python train.py --arch="convnext" --model="image classifier" --translate=0.12 --num_classes=30 --isotropic=false --mlp_ratio=2 --inner_norm=false --drop_path=0.1 --loss="cross_entropy" --init="xavier_uniform" --residual_init="none" --muon_scale="spectral" --nesterov=true
Rows from block 3 of a small image classifier, named by matrix and row number. Rows with one number belong to one neuron. Each number is 128 + 24 x the weight over its row's rms, rounded and kept within 0 to 255. All counts start at 0. Numbers have three digits each.
Before each neuron's rows are labels from the 100 images, of 14976, where the neuron reaches its highest value: "top examples" is what is common among them. Only what is clearly more common there than usual is listed. The data: larger renderings of crowded toy scenes.
# fc1: MLP up (model.blocks.3.mlp.fc1.weight, 256x128), inputs 0-127
# fc2: MLP down (model.blocks.3.mlp.fc2.weight, 128x256, transposed), outputs 0-127

top examples: house; largest object: house
fc1.177:111110133140120141159138105095121113108068137117165159119127131101113094133145139106149124098082117130097128084140163142132095116156137141109161092119134100124151113093119121159087130077135132094108118145154136123143130093169131154130106152140145154168124120122144125119147141096116180101147103137146110093129156120085106123171158139117156117113116054120134120111144118078128083169129
fc2.177:153145118141086094083089133162182132143149138123118143109067156161135112121129120138117099203107113121122118104118106107125142141082144083156120115150120098160146134145141130100113158130125112117122171134140147101134140132107084122137097134110142120138147132120111096135154109090102155130134132137109143143109135172093076172143118132129151132200101150109156122108139118131153154142159

top examples: mushroom
fc1.170:121138100111078172113121155106126107127140117122143115168154179140165106123137113101118114104105130119133164118086118131113109172124119089117138154107107161123119153111111179119116115133067120129123100156085165087156133162124091161098165104140128145113102133128116081138107131112073108158127155134139126120114171158139144144139163158135138147127149106146167151141139113157141124158085
fc2.170:157118171126161166134117097123119073090134108130140120106120147163148146157106160136131137101116169143102127100139153122133061132106128124114132102116120163126129067097118158145135158047144150156103092142153081131133101125082139112170096121107173104136154159150130124126132133145127141135143113114112135121110157091137138147113138083162152115115099101099136131126121138111123150140111

top examples: light from behind the camera
fc1.153:092111129125166150117133134156186119123092077151106104136111146179112122149162129135105161064136146146126141115097099129107155092133151108093134164100124125139148118135118127135119101139102117077075133126127125174126119131086128129094152143083086092083133121111128137133142097123083110131128107099111116144107136091140117116089125115126139127109081111125121098162115103127150083131114
fc2.153:155127113122134132116125135150157125116164114112087138159101082135124100139098131127122145153164104114129136108161183160096132131134147113098155129110145109154132106101099091098114133208113094135105116132161123134138085155154129135095043148114099121097134152080120120131100115117142124106108110133121136108130178148146170150127125134142073156128095140098116125141132158132110107129129

top examples: umbrella
fc1.44:126146131140123126136128176134075112113141157100147146118092080079101112170141151140130137134142147119090139135101114114121139111119130109110093125150148104121111158116094180145101100111165123132143139146130099135157121091134128125157160110101182144127157076157143117133131093145083146104123122151127151129108152105093082124143114129155127130146151072126070123098134122092159084109125
fc2.44:121130148108061135115096096112157134131179125108133167137127152114103125180130158133115107094119107121111094123107147113158119098101165111133128184110111085137141130122125163144150109116172141120132122156079128101136106145120121127127133161139180107130115155121077102125118112115138141120147127135165135089120113077090104144109132127121179112188131179148151144123127121128127102127165

top examples: mushroom; largest object: mushroom
fc1.101:148109111143136142154093202075101113151144129152120065153136101096080127167091152056096107114121125123124142105148130111128151132129149097121151133098106097142153153109122112159108136157122119120090124144103163114147166116130111168110107131110100130118115139153120134132101073144118091112138151118137127137104133127123137128159130129134121111148138189138167144120157136086167142134124
fc2.101:162167156130114146150160133141124101106142120148169119145122115154118085149145157109118104175096115111130118087101079101132122109116120118134117083106122181113110077093089144136134122070155115139088069122126151121141117078108122144175125112111172134120129167109092120113139145139090117151106101126149146146108112121156110128105159124114135112128116109141090123135106112089138160124100

top examples: mushroom; barrel
fc1.233:112132129123110134131083113075129141151119114160112159137133136139157083114106101152139100134138082147143162131125181136086102088151100107119138105096130147092137131095143102106097111167067175130124095154133109124119155114152133105099153100096110139134139115085131144134109193141097151134138132103125148114115091111116116113123139117088121091102159089140127138147138124115069139140133
fc2.233:140124132097145157121140143106157130157160153148082139123125110098148158165169158159161141163112149126159108153098093117104113133083119161118131110136110100105110122121178133084130123155102119174105104096161116102159140138127109158123124166107141168116158119119109126149145144115159102130098059134096140131151118136148101171152103153124128102142094144149111145142133151147089111088141

top examples: mushroom; largest object: mushroom; umbrella
fc1.126:093134151194128128117133131122093147144136165131126167129153112098098110107111115092149203123134146121153162122073150127097116116149123071117179142166117099119123151122068129150156144143130142154153118145104102130082138132102126122133139114125129112130140134114154130116072153146089109132100129113099140088126127108119147134150091129105131143121119122085142111159164160105136127090112
fc2.126:146093095078090183141131112131169090082103117147083146144134126149134107127138161168173121155123102133111078149140111109149096101115146138130142128100109161160144125096118129124138093119154157092125124146132123124130092138147144153115092166146133097087137094129153164138122132135144111110122127164164107144178116129140121174087130123153126133144154128126106124116102116174129174096147

top examples: mushroom; umbrella; largest object: umbrella
fc1.23:095130139126143121132121140086143132160101122132082134146142092152111066174172120122086144125136162121147098100096120119126119166112133111144104069125111123125145121127109171159138156129124181135114113141134148133143108066130132123079124122140124136145148088095139142132141155109163116115120132138175124135175086102141123116155127134135133058134075120122153151152136156144097124128118
fc2.23:076112144156144073119143136111133102125176084104159162157130109120135101133123144133070111161129125144138121128150084126072116089148114125107099148163123073120135132159167122132106141144112146155097138116138111109142147175123070090127168165117110116133127141144110131152112129158130145123134111153106131119126125114106111150117138128102159132174119129126140108157114160083082138131082

top examples: barrel; largest object: barrel
fc1.84:151103165163093124099111124126110132094098099133137151112105140091104107105129155113140113121135112141144144126108151149195109132150139088134131120076187162137116148120121122145119149118174099103115110108121095133129102083110139118124111099126104123110062069124096107171115111129112133110122126177140130144106153126105077128109167161098091154121122133104106121115135153116149148120102
fc2.84:158150112184159104135112165137104122124116164078128145110121118116119136122126130126123101137103109163178124102146108107160121166106124118112109145128137152118075158154170123137126144138105045119165156132103126123129142111110136168105139079062097137126072150125156117159142143114148138142145127113140127109119134090097171177139142151115135141130136106122144105160132120147107117117152

top examples: arch; sofa; largest object: arch
fc1.158:130161086115134119162135126107137175150110128127124115119131171133126113096168116131122152152072120061148127091162092158079184130071116123106092123167145106121133050116111138149114139132098109125104142131127137109128133106099103145108131111106096176136125135138150162104143135140127155132133088134139188136102125118120160129140119109135121147137113128143159147111097102109121108143115
fc2.158:131154096166136096108146142131073112123114133129097179108154157089103112087091127138118186100157106089110102121133088113122147109136152137141126118113138121160066097146164149142134110114122067141138128118116140127104108120071130173150107123145085149142125140113149132166143124130092092134121081138086134143152115134120108113138095141134146122107164103142116142132126109175131144127125

top examples: barrel; largest object: barrel
fc1.169:186114139168127132159153129132133103119139151131160133123089108127117103107117116131136112136131147124169145092099134119110159111160168169111099177143167147155161119141177149108128154113153099135174119144108135118122178138173145140098147128111128087090108137082125117129106122135101082162101134108163125102137077116153139145118118117100129161081112118176135133136145143116132156129163
fc2.169:146126143102151147128098102133190086116132096135152142102096163121167120123124154129124116171127149123104181125141129159164175091136162124121108135104122135159105145125140134180119141139083101172086148105118121129144148105118112115129120149074133159117164139117139140138155082119124077119120134092123130115129135147130120169096127144083101164088110087109117108127137139171119117102145

top examples: hammer
fc1.161:098134130161176164122088141085149146126083106111163145100095140135132075123145123143098079147127135118111126139132137160133097171150148108151159174150157171110138129125109111101129118117124149138082134133131148115100087126153174133105156141145142142123112101162114159113117166150129124130163152127162130182154133136133114131137167147113111089138094154134164114098118144182130144104117
fc2.161:137135135142102128125153173123146146138127122137096115101114181161152175082110095125131117117143116141122157184164129099139102047165158107149161155123112130068147112106156112125130149128135115158147108152138146137142116118145126169137146139142137101107158097121110147146167108136128084093112157080147153125090120102157174130119126129132140102142105102146121116099125107137095140144121

top examples: umbrella
fc1.222:129129142147153114161177140116103130173143158122159160151093093109151128090133128158116122132126134115145115165086156190132112174118141124164128154154169128151126155131132146144114118082116149106105148149155135123160151080185139137159104114110112133153138111166127130126167130124153121072110087153150121117123096121124137129124146133134119102100062099164126150110126149138155118152112
fc2.222:120084135139084101124158136117120124133135053122154115137142133191162139115135142090126122134117084116142077116151132134141115123127110091133154136147100109142148128086144105141132161130096105163126117174101125126095095097144129096133126083113108137113087117102126074105113167108127157118144090112140122136090116121113107105131135117133167160140086128148128171114132166145157133106172

top examples: mushroom; largest object: mushroom; umbrella; tree
fc1.47:112132114147099139135149120127128143148113121182127116141131100144092091139154126142151139133151102107139139115088128107130106092126110120138142118103143133104084121117121141130147126176082139119120111146172133117150148105123124058140114116158117119171123093144128097137106151080149123136091150132131119126119138119101153107148140134114129091132137105062128120095140127108035114057102
fc2.47:105129080109133126156102111102112130105097122134118135119130121115161111148122131092181118137143087182121098115124041073120087115139133102153135128133153133108143151131131143144110157126136172105144131157108106099151122121126115167119159149111133156151155096122146186136155170144157117107137096109134102137118138132121155122142131126152125144194104169132117089096139170122131137119143

top examples: arch; largest object: arch
fc1.231:133106133124151094125090089102183150124144129128122103157090176091154141102127144104133126119125128085141162140167146107137130120134147107133074135076116114120189131140148114176121114112117123098079101127118119081173156125116106137135143099102122122136178116110134145135143134111113126151137136103140153145096130124193123112129132146115074130142145117119140189117160112146159132120113
fc2.231:140143149133164136137134107094104131144130120080118143089084168112091114140093114162134178145129126123121120150145146081135081118143147151182144120162135121153135137134163121103131142131125164075148141142145087169107110101137147126140136119110118149142097133162113132142150135132109124132113139158057111194113107160100161113158132098107155138121099138110124174160138105125146149133144

top examples: barrel; tree; largest object: barrel
fc1.184:115125127121133160163108099089144131137132139148180146197115115111111144156141113120112135166119092152122125157102177190111138164114145129129085145111101144139093092101123084119167115142134136119119089107131066117148148127189154132103125153099165145121085143116127129121128085160136158078112124132120113142094137146158140112095118123125151136118127117130112177115127111128141124130111
fc2.184:131138120129137128138134121140113154099087129115124120121117141131138134167125146124111104143113150156160128148172113116134126133147187127166128107180123129114080107094090177170116154126146107075121123123121132115029094131145115112132152151178117114098112118124157111138111105111131116139122118131165157133126119099157138191120159144179116140120138167152140178131119130118123099116128

top examples: house; largest object: house
fc1.7:152095138153120139195177146116098142099082119167144149107136103115116134089122106111139145115128141104049151148111107136142104133166131130099107137111099170211122099132135177130133170115139123135108137109083138119143130130089134116130115152149136091120149094132132152155142120129152165137099110138115130116128144126132121146118159132155111174132127137095136145087136145098128106144162
fc2.7:069102100158140131115115091142098165099106165135133098101121138134117148111176122166122133113176119161123095102107103133109083116129164120170159118160115136135123140136160106126134106103123135114134077102140102129168144156100126146084123114143130079151172135129131111128157126136114115138151150162099153165137115059087137116152150152102103134127125113175158130102129120144144134129127

top examples: umbrella; largest object: umbrella
fc1.116:112144139131162161133126123154104124106113130126151132153146146051185104167133105117136152115102202154108121096113107147125154130134118141142117127127169148133083108129098097145106117124181112109167120131138115119100156136141119166128184120103116111102135121113156133135118151098077142146153167134123148110130130156166095117118134136145122131157152145108149096095153120138065124125153
fc2.116:129123163131135113108115159107081140148142131162129140151149171174092107108097118174116134117094107153149103145143166127109112145090174131115092099128132121143148155079108101119131082146134114132133166126112140120069100150114132089159114117132112116098148117088138134131131126134148099120106158133133129102121061151080128118106069129112127143130162139101097127104107104117107098113156

top examples: mushroom; largest object: mushroom
fc1.33:132121125138132093131161124090089134113118110132129099075098069083077103168105120100147081137118095140139115105100133147091167140108123120121121110157134119139113133132104074118121125145114106110122093130101178086115113133125128138147096138126145106123137124151159135127098134135112133125133121103116093142083144101148162135155149159154143164137085176145140119127136123103167190141099
fc2.33:101118129137131080110113122145151126166150134140126134165091147155116118132117114130124126147112111124122142124124124158130093179132121141128116119121124183134152091103090119182123102118117124128072128076141141102146094102151105176113134147125194129114125133079179127113122124132135146184145109115113109097102116075140160159111120177115126157116096158114118143113141169140125150154155

top examples: barrel; largest object: barrel; tree; largest object: tree
fc1.235:131155110095155160137122106108125137169098129139157165120124132113111144107120182122091118136115118088121164103104116131062146125105122091125120136146115110135127123132127111157141146138145123139150155140114077101107119128107074123091156136137161097141144132180122137155122115134135175126092194098158146133100089162104135084152112125154087128124134148140140144179101167124103135147143
fc2.235:135157173109146158138110127096141167137136148114158110144124129108147161092095163111172112150150109177106107142173070089126118155126118062121111090135160097120118127103106153123111167069140095105113134126105135100108072137107135148124109114119133170149113107084133099163152120159130100081109124139130160130134143176133120135139121127117104105151126143129116118139121119108141117128111

top examples: hammer
fc1.226:141128113135105117149150159097128161165139076097112131110143129131141114133126115135153125109103166113105140137119124103139147153133127112147157151141149113139140191189134140095135168130128120186124100155136142145129134155135164173100148176196126159111157126136103106098107104158133169114123181116118124119157154118125075162164104142160130129130103123109129124143089123145134097104138
fc2.226:183097133139134143125048172115133141171129084133155132142151139124115160167162137140098132138132119087156140089118137121133141146150174106168123121145129136127167099109128082139111104104114147094113114157153127160099098113176123109100159113094121135148124151167145132083142138131138137144078104150131159166118089119129145139159127114142123143109169141130117103115090109122118125158140